Rows from block 8 of a small image classifier, named by matrix and row number. Rows with one number belong to one neuron. Each number is 200 + 40 x the weight over its row's rms, rounded and kept within 0 to 999. All counts start at 0.
After each neuron's rows are labels from the 100 images, of 14976, where the neuron reaches its largest size: "peak at" is the part of the image that holds the peak; "strongest on" is what is common among them. Only what is clearly more common there than usual is listed. The data: flat shapes of many kinds, plain or patterned, on busy backdrops.
# gate: MLP gate (model.blocks.8.mlp.gate.weight, 416x160), inputs 0-53
# fc1: MLP up (model.blocks.8.mlp.fc1.weight, 416x160), inputs 0-53
# fc2: MLP down (model.blocks.8.mlp.fc2.weight, 160x416, transposed), outputs 0-53

gate.179,249,159,254,136,130,176,166,181,188,251,210,259,191,224,210,204,184,170,180,251,176,218,213,209,248,260,231,146,176,216,175,126,172,198,228,213,162,239,99,179,184,193,188,236,140,247,253,149,234,200,245,237,233,244
fc1.179,207,185,115,183,161,239,275,159,167,173,224,205,228,218,140,198,222,164,231,244,192,268,253,302,154,248,210,305,216,212,174,154,250,133,223,211,269,296,182,192,193,214,202,173,139,222,208,190,211,146,179,161,193,162
fc2.179,167,208,156,253,144,197,256,99,129,180,207,239,239,242,98,177,129,202,245,242,169,189,184,204,228,190,177,198,184,211,157,216,186,151,180,179,240,241,336,226,229,228,197,217,210,259,158,220,179,188,172,172,198,179
peak at: bottom centre
strongest on: hexagon; largest shape: hexagon

gate.325,162,234,173,223,294,240,216,245,297,204,198,167,211,197,177,138,189,254,171,140,196,272,197,203,151,246,227,237,211,244,152,153,131,288,203,123,194,156,232,184,195,213,142,170,152,202,289,220,193,190,218,199,140,337
fc1.325,198,162,197,168,171,179,228,275,243,158,185,193,184,259,197,138,199,266,173,215,209,240,210,229,184,95,187,225,167,223,165,223,226,151,173,193,167,152,222,207,262,217,193,146,165,167,149,227,216,173,189,189,163,136
fc2.325,138,191,233,143,264,151,150,168,187,232,236,136,198,226,202,140,205,204,160,259,184,194,198,164,228,209,247,171,248,190,243,202,166,230,177,124,245,204,201,242,240,201,212,236,208,157,192,210,148,159,234,208,122,149
peak at: middle right
strongest on: gear; largest shape: gear

gate.10,141,217,188,268,210,204,252,236,169,238,162,175,204,229,202,197,224,172,128,158,235,221,237,229,255,186,238,126,266,181,236,290,221,236,226,172,179,213,171,209,196,189,140,143,170,205,157,239,160,186,187,179,255,182
fc1.10,140,207,202,230,274,247,158,242,190,234,239,176,212,226,172,212,135,204,229,261,244,209,195,125,207,207,230,176,195,194,230,140,215,160,217,183,153,168,221,196,199,219,244,119,154,181,198,128,196,151,152,109,143,162
fc2.10,181,178,223,247,164,154,243,138,187,186,249,219,210,253,218,176,161,164,202,149,181,191,141,206,154,211,196,198,209,281,220,238,197,222,168,234,202,147,134,235,235,235,211,132,242,205,227,245,176,193,291,137,222,225
peak at: bottom left
strongest on: gear; largest shape: gear; ring

gate.127,221,202,186,191,246,245,136,246,157,156,212,138,255,175,216,212,196,190,229,261,190,210,208,208,232,171,167,193,203,217,242,111,152,189,200,189,249,195,219,151,242,214,235,215,95,144,209,171,206,255,203,280,199,254
fc1.127,196,236,178,163,234,161,283,288,220,217,140,172,171,182,186,232,103,119,200,236,168,226,175,226,238,159,245,187,247,277,150,223,147,223,216,254,171,135,157,200,201,215,216,230,277,217,146,197,173,195,152,220,224,255
fc2.127,212,222,191,188,267,237,160,159,148,231,214,226,172,138,160,241,116,227,223,116,150,197,161,161,178,238,171,215,185,176,141,166,148,272,171,168,180,180,278,213,162,208,256,181,158,216,164,148,214,181,231,250,266,206
peak at: bottom right
strongest on: ring; largest shape: ring

gate.130,180,155,160,219,209,267,187,159,233,181,171,220,154,162,210,232,145,228,219,214,169,222,192,255,264,157,164,223,185,198,203,192,145,146,192,211,256,129,296,149,254,136,220,248,272,205,199,214,170,305,222,223,229,171
fc1.130,211,249,215,236,181,286,204,254,181,235,269,163,197,214,232,211,234,190,176,203,136,247,158,128,221,248,214,177,224,203,219,134,267,235,224,207,193,186,330,200,128,251,163,230,164,199,137,184,264,112,189,155,221,237
fc2.130,139,164,232,139,248,166,145,172,150,142,220,201,162,242,155,187,167,212,177,210,268,173,253,211,233,228,302,187,186,182,260,117,248,234,187,122,177,230,232,233,182,159,282,225,131,169,180,146,210,225,221,260,168,246
peak at: bottom left
strongest on: pentagon; largest shape: pentagon; square; largest shape: square

gate.17,183,189,190,163,217,222,161,199,269,167,284,195,218,288,172,241,176,211,191,139,231,169,200,201,225,226,153,122,156,208,228,150,180,295,241,289,161,168,173,136,229,237,221,237,209,173,182,228,197,193,249,217,207,197
fc1.17,275,156,195,207,273,267,219,198,149,242,121,159,150,161,114,171,174,224,214,241,194,216,266,255,242,197,189,166,237,203,269,182,204,239,139,135,201,258,224,193,215,240,174,190,237,209,193,172,195,249,229,185,177,203
fc2.17,198,246,191,256,89,172,191,208,209,226,196,228,193,248,155,160,282,159,214,203,173,214,176,264,179,226,173,186,193,210,175,201,239,173,200,275,188,126,205,204,230,311,230,187,248,205,203,193,163,171,236,127,252,215
peak at: bottom centre
strongest on: crescent; largest shape: crescent

gate.141,169,208,329,253,242,267,197,117,174,211,177,330,162,193,208,175,150,184,148,226,185,259,149,244,221,184,254,147,208,174,203,148,172,185,237,266,175,180,230,211,210,198,143,139,236,179,174,209,235,177,260,193,278,200
fc1.141,214,142,281,254,199,178,195,142,162,249,198,128,154,168,237,241,230,203,110,158,185,151,206,236,259,240,207,239,145,170,256,178,186,107,148,155,235,142,179,160,193,171,194,276,184,102,204,158,183,216,171,196,214,134
fc2.141,231,169,195,178,212,238,292,226,182,212,203,146,138,196,192,252,170,183,228,134,215,172,247,231,218,210,211,167,211,230,258,195,173,208,256,141,204,121,207,230,139,157,227,194,201,223,137,241,264,300,171,213,166,210
peak at: bottom left
strongest on: frame

gate.69,187,235,187,260,191,166,208,209,281,105,181,176,248,210,250,203,229,259,254,226,187,186,246,227,167,212,198,197,211,180,209,226,191,167,267,206,244,119,222,160,209,163,167,155,144,204,256,269,190,260,254,205,272,264
fc1.69,234,227,263,193,143,167,177,230,187,187,208,264,203,193,203,213,143,221,218,199,239,215,150,265,131,207,185,151,149,200,203,147,210,234,168,127,250,188,211,181,161,272,204,257,272,253,225,137,195,142,204,199,255,201
fc2.69,193,271,202,193,210,231,119,260,246,186,220,279,198,244,214,238,157,225,175,205,233,167,229,239,212,206,244,211,141,210,257,184,213,122,168,113,149,252,262,206,201,254,174,153,235,258,209,194,173,131,109,176,134,227
peak at: bottom right; bottom centre
strongest on: count: one; gear; largest shape: gear

gate.374,202,212,145,260,181,218,171,217,193,188,114,177,173,208,116,202,253,175,189,147,257,208,218,302,191,190,200,249,226,224,181,171,194,281,150,144,183,167,207,233,239,242,258,211,129,245,173,156,191,232,173,174,152,92
fc1.374,180,213,181,159,120,174,89,241,265,192,306,230,273,176,176,193,139,145,174,252,237,222,261,149,202,274,261,253,188,134,186,216,172,233,189,163,238,257,226,177,232,211,226,143,146,195,226,190,189,175,154,193,106,218
fc2.374,195,178,147,153,211,142,101,245,285,224,181,140,118,118,207,247,236,172,190,205,213,142,214,217,208,241,211,195,226,194,172,216,230,273,243,194,218,242,187,189,275,159,145,185,250,149,154,180,195,236,201,207,129,178
peak at: top right
strongest on: crescent; largest shape: crescent

gate.277,200,145,138,251,208,160,234,185,198,167,170,229,212,209,233,179,196,173,113,311,128,199,263,215,150,167,146,255,247,184,213,180,220,254,201,191,239,107,219,196,196,181,252,214,241,156,192,180,236,178,230,165,207,220
fc1.277,212,230,250,205,235,167,181,164,190,157,93,189,164,180,247,255,208,243,205,163,132,170,189,103,203,254,186,210,239,212,143,260,259,250,235,218,220,162,170,217,208,215,157,181,181,177,161,182,164,244,181,213,288,224
fc2.277,188,172,194,207,253,217,198,171,231,263,276,266,164,139,199,214,172,205,231,160,202,159,268,198,209,242,204,141,199,205,195,194,255,229,243,173,144,239,200,145,135,187,237,167,166,111,178,141,240,193,163,258,186,218
peak at: top centre
strongest on: ring; largest shape: ring

gate.180,172,225,222,187,238,257,250,135,202,227,125,212,177,211,296,264,212,235,156,184,205,119,205,265,204,188,179,228,135,158,247,188,193,177,232,204,230,213,159,206,196,164,239,235,187,201,195,201,148,260,168,241,240,229
fc1.180,209,238,193,114,137,269,188,204,177,160,195,223,300,158,181,238,246,189,156,172,213,195,226,161,207,136,147,178,166,195,170,163,189,227,253,246,233,190,206,254,186,182,220,193,140,260,265,203,172,226,146,180,162,246
fc2.180,204,176,237,184,259,213,204,302,270,186,179,207,158,275,195,146,222,167,270,219,194,257,184,165,226,173,221,171,174,174,250,196,117,176,185,199,170,188,152,282,259,177,142,188,188,244,170,221,234,135,168,163,227,143
peak at: bottom right
strongest on: largest shape: pentagon

gate.213,185,154,122,207,254,191,216,210,197,228,143,210,210,219,242,217,231,163,176,254,160,148,119,220,179,275,127,204,138,141,291,257,216,236,222,196,183,209,198,191,207,179,210,300,283,180,222,276,244,233,152,182,247,207
fc1.213,176,185,190,212,144,179,297,214,184,247,207,146,180,226,204,208,208,148,212,240,203,185,174,307,161,210,265,152,241,143,201,204,278,168,158,221,275,252,207,203,221,187,220,152,206,231,143,269,231,240,198,258,195,165
fc2.213,141,180,233,216,224,150,112,197,158,149,249,181,198,242,231,245,226,185,199,228,208,219,203,229,249,172,272,213,219,225,181,180,224,195,162,216,193,246,219,189,133,229,214,116,206,225,181,199,118,210,164,182,194,230
peak at: bottom right
strongest on: star

gate.310,225,204,206,196,148,232,208,149,215,210,213,230,236,128,135,139,261,130,221,151,248,230,199,167,218,236,150,173,134,247,154,206,228,161,227,197,269,200,215,179,213,233,200,209,268,280,186,171,164,217,237,263,151,210
fc1.310,191,182,221,202,206,204,216,203,163,282,142,119,218,219,206,215,226,241,308,206,211,130,216,158,231,269,233,222,301,171,221,210,176,174,216,215,177,210,199,187,252,211,210,210,180,176,233,141,178,129,151,139,233,139
fc2.310,121,136,187,178,165,179,243,136,201,206,204,207,146,179,234,181,211,248,210,238,220,215,213,248,135,231,210,248,136,238,200,205,265,235,209,301,264,201,253,217,239,250,244,155,215,160,208,200,141,204,151,195,143,241
peak at: middle right
strongest on: largest shape: pentagon

gate.51,161,210,174,135,247,216,176,125,249,199,158,183,191,196,148,232,270,245,200,223,172,165,148,219,281,259,218,146,191,234,227,218,259,183,212,153,165,223,243,205,245,220,152,168,242,258,231,185,185,276,195,202,263,251
fc1.51,255,232,175,175,205,167,211,217,157,202,232,220,206,269,126,200,170,228,286,126,174,218,186,241,237,260,229,184,198,158,151,129,178,177,221,238,200,226,174,226,165,246,166,221,156,155,260,235,201,189,196,183,195,214
fc2.51,205,198,228,169,178,210,153,206,110,177,229,235,156,194,225,208,186,207,248,180,224,186,237,198,199,196,227,269,193,250,224,228,165,233,176,125,206,269,241,149,175,126,261,185,170,200,226,179,138,137,236,160,129,173
peak at: bottom centre
strongest on: ring

gate.159,226,218,138,171,157,233,205,233,182,187,230,181,232,158,194,230,168,238,221,173,96,171,203,175,185,163,229,137,150,246,199,164,242,187,172,187,215,244,176,215,222,268,204,247,166,200,170,208,258,266,193,199,152,220
fc1.159,221,178,168,245,208,252,211,248,163,174,194,224,144,243,191,219,240,236,164,190,218,159,190,174,276,147,179,126,161,211,246,222,192,174,218,213,194,228,241,181,200,161,216,186,151,191,217,230,239,199,215,262,193,241
fc2.159,274,219,217,275,206,186,184,184,216,207,219,197,206,203,226,139,165,219,119,184,254,176,206,230,138,221,136,268,165,278,231,132,176,210,260,226,178,175,235,276,227,184,161,184,235,222,194,164,244,229,264,218,183,243
peak at: top right
strongest on: circle; largest shape: circle

gate.135,174,221,212,224,222,259,223,144,185,161,149,213,158,252,296,286,235,183,257,259,169,216,223,206,240,213,161,199,180,160,188,198,249,180,179,215,180,261,133,219,180,117,214,173,204,218,153,206,134,221,226,195,175,196
fc1.135,243,137,218,225,203,258,250,130,244,251,192,170,230,163,248,167,194,232,169,248,198,190,250,175,185,145,271,235,242,166,96,161,281,197,220,197,285,153,246,177,211,211,183,248,161,171,208,223,222,200,185,158,191,181
fc2.135,175,168,169,155,199,229,274,168,114,158,279,149,163,166,220,149,188,197,269,263,241,248,203,166,251,134,211,187,186,234,228,192,130,207,216,247,194,201,245,233,99,132,206,232,187,220,139,219,217,189,214,211,189,187
peak at: bottom right
strongest on: pentagon; largest shape: pentagon